config = dict(
    spec_augment=False,
    inner_norm=False,
    max_precond_dim=1024,
    grad_clip=5.0,
)
Rows from block 5 of a small spectrogram flow-matching model, named by matrix and row number. Rows with one number within an expert belong to one neuron, the router's apart. Each number is 500 + 25 x the weight over its row's rms, rounded and kept within 0 to 999. All counts start at 0. Numbers have three digits each. After the name is the row's rms in percent of the matrix's.
Before each expert's rows are labels from the 100 clips, of 14848 (inputs lightly noised), where the router gives the expert most weight on average: "strongest on" is what is common among them. Only what is clearly more common there than usual is listed. The data: drum patterns on synthesised drum kits. In brackets: how many of the 100, against the usual share in percent.
# router: router (model.blocks.5.mlp.router.weight, 32x192, trained with AdamW), inputs 96-143
# up: expert up (model.blocks.5.mlp.up, 32x192x192), inputs 96-143
# down: expert down (model.blocks.5.mlp.down, 32x192x192, transposed), outputs 96-143

# expert 8
strongest on: reverberation (66 vs 34.8); text has "reverberant" (66 vs 34.8); march (43 vs 8.2); thin (high-pass) (38 vs 11.9)
router.8 103:528527511464504525514489502519507488511530522484453524485466531563550465515490492526526533508467488490504512541494521516506540470432491500502516
up.0 100:483509516465487472499478475482489480493516510506516476501494509472546551506490502453478488493465489481519490500482528466564529490514514496452531
down.0 101:493472523469468509508457504513550530510510484510505516510506521444492507457523500496504462483552514543484514485468473505528488526453490517502524
up.1 093:463508487541514499495494505480495492522507478511478513477442463508494511515522516469502488485514468489491523529474485521548500478539498493477484
down.1 100:518480496457480501505471505534465530505520488494547481495500517467498508518510507522480463449474442493511478499512466503540461529487536500517515

# expert 14
strongest on: snare (79 vs 50.1); text has "tom" (58 vs 25.8); bossa nova (29 vs 8.1)
router.14 092:510509498497473516511485529512520472481511522484517513500550482460499562507483486458521496459515485515533511449497499531565482507511516500491498
up.0 103:506450498536523512530497468504503510530473523475510504495461478502507491525494505503516477535458526549493514526482512536503525492491507509474540
down.0 097:505521477516495498544529488492498485485473516465553517486540481484483514481492475515500541522521485512502493526508493507482536443474503479470486
up.1 110:538494501525485520504509525472493486468492474465478508519502507489508492508519523473515482484569510475492494488502504516502529553507486525537505
down.1 099:479537468522474563498480494465498528524476493506504538489545477537486532502449460546500508467496491454484493516481507465455513483483481501491471

# expert 0
strongest on: rimshot (100 vs 24.6); march (65 vs 8.2)
router.0 106:510523556521519493513532518470530525503495469533500502525515439455506522473472504499481504518507507524500516537490498489503524491531514445522474
up.0 089:503508470464556523477506517502495481485500482522478484515520533479496482465511476467475471517548519485465530488515489526510530471507514492466507
down.0 109:511495510528502501499526472468495516461482493508567517474475502545519508498531493482487506521528525523506430527491479511490462485490489510523555
up.1 105:546477514496566552437517523497502522461490466508522500470519481517508492479538479475533514491491532489521499479514506494462533508508471490491501
down.1 101:490484518498453491525527484516465533466479493435470476536475510462524502534525509458479545495516493449496530521534496502473487469479462534487453

# expert 17
strongest on: mains hum (100 vs 7.7)
router.17 108:499524491510480534479517512501504466518497530475490551493504468524488479459528532511487489527455490501482512525486474528490472508482484513523507
up.0 099:518479465522512464538505481509566496504511455480484519470534511493490489522506519505536507538496474483498530478522496513507492485519484518483481
down.0 098:522494513483542544530548522497472470525508511452509465519504477490505579536471532483515475458523462460481487549460538492490502508479516543498502
up.1 097:522535500463483493506501486488559475499516498528521516466479503495531551519495512581472481527523508459486492502540500512510509462505487505486509
down.1 098:487455526510503508547473489468498512506507476498506511521493464511508530467458489487488520494554492526486497516481501502502493517505471512439499

# expert 11
strongest on: open hi-hat (65 vs 29.9); half-time (41 vs 8.2)
router.11 102:493487509499491515491535506543550532487537530480487542499518501479479524522515476482530514534471502489498477491511479504502514501453521513524486
up.0 101:505473501505449455473548484509471456487526525483523533494460479466501487492510476512463543492482540504523516493500462556469522444472504449518506
down.0 107:497521474507519515531460470508518515484494503511506457495471472470513531506509536448507537489487489500492505485508518454511505478506479455450502
up.1 107:476506496485521441488508519513490505492516483499521535512548487523494480520518487479474515533518465548449496506522467500521455516463492486475495
down.1 099:474505474495508506506490492489521495470482495543491525539492541432461505493528527493534491489496538531501490492514473464458561512529501500523520

# expert 13
strongest on: ride cymbal (100 vs 18.3); half-time (52 vs 8.2)
router.13 105:473544500481474504476514525495498512528505492480511489490524499468562508504487521498512486463457486527453507538526500490485507454485494451519521
up.0 095:479484535507469501455518507509510516493500501445469472510474540496470494540447515507516513498516483484522540468504536453506489474493528524497514
down.0 103:518458473523477437478491513517505552460508504504502471499527509509478484488547475498505487520492465512501529519507477514531501516512507492514489
up.1 104:489483511458508467448544498489493531545465511465493516499527508529470514485516484487452503504530479525521516490544523467490510523504553510532522
down.1 098:497516507520500498506440490475475486468479505447489527510525527500456519527523439496501494475514495511483492443492492501487471493493516501550529

# expert 3
strongest on: mains hum (100 vs 7.7)
router.3 103:492551548512481504502479511522507509472497495519476500479514520537505531482498479474531564495535491516484486444506472479518521448495453448511481
up.0 108:506453512515481514495507503445484502514528505523500503493478477530507487479522445490468514498540517485512475522519481520464496483521483501469485
down.0 102:514489469527538477504509523494484515527477495486497524499455473518497515496464493511500493567493493505515475465509494489532486530499509525506534
up.1 098:491513498573490463514516466543465488518482495479525500447506516507520522504514462466544479461505484536505489467474508494525525491504529500489466
down.1 102:458491510468449499511488459510486539471512514537460503506606505512485469505488528473489529506498481463526441528498520501544474518514547534482479

# expert 22
strongest on: mains hum (94 vs 7.7); one drop (26 vs 8.6)
router.22 102:550500532494521512509544466514467523475504484525518495479504521515476522528489509452507512475531517528490523506479504515495538530520497537476463
up.0 096:447503524507463526482547506523459481553548496427513520499477480563521501486495506521511473462503507476500496466494513461490487507488474518458481
down.0 103:497522500511482521501432472504453530480498480481448483523515479524490515460500519490520534465487470504492487524508521511506463459457503529477492
up.1 108:517458499468495471532484492510545503518466513520473513502496500488457445456515474477518439496534481503487480513479491518533497504539525501482515
down.1 100:532502509501529500518549560493468520510514514514476489507483545528473526541508530493479500521440482516539515491483492546481538480492503494443448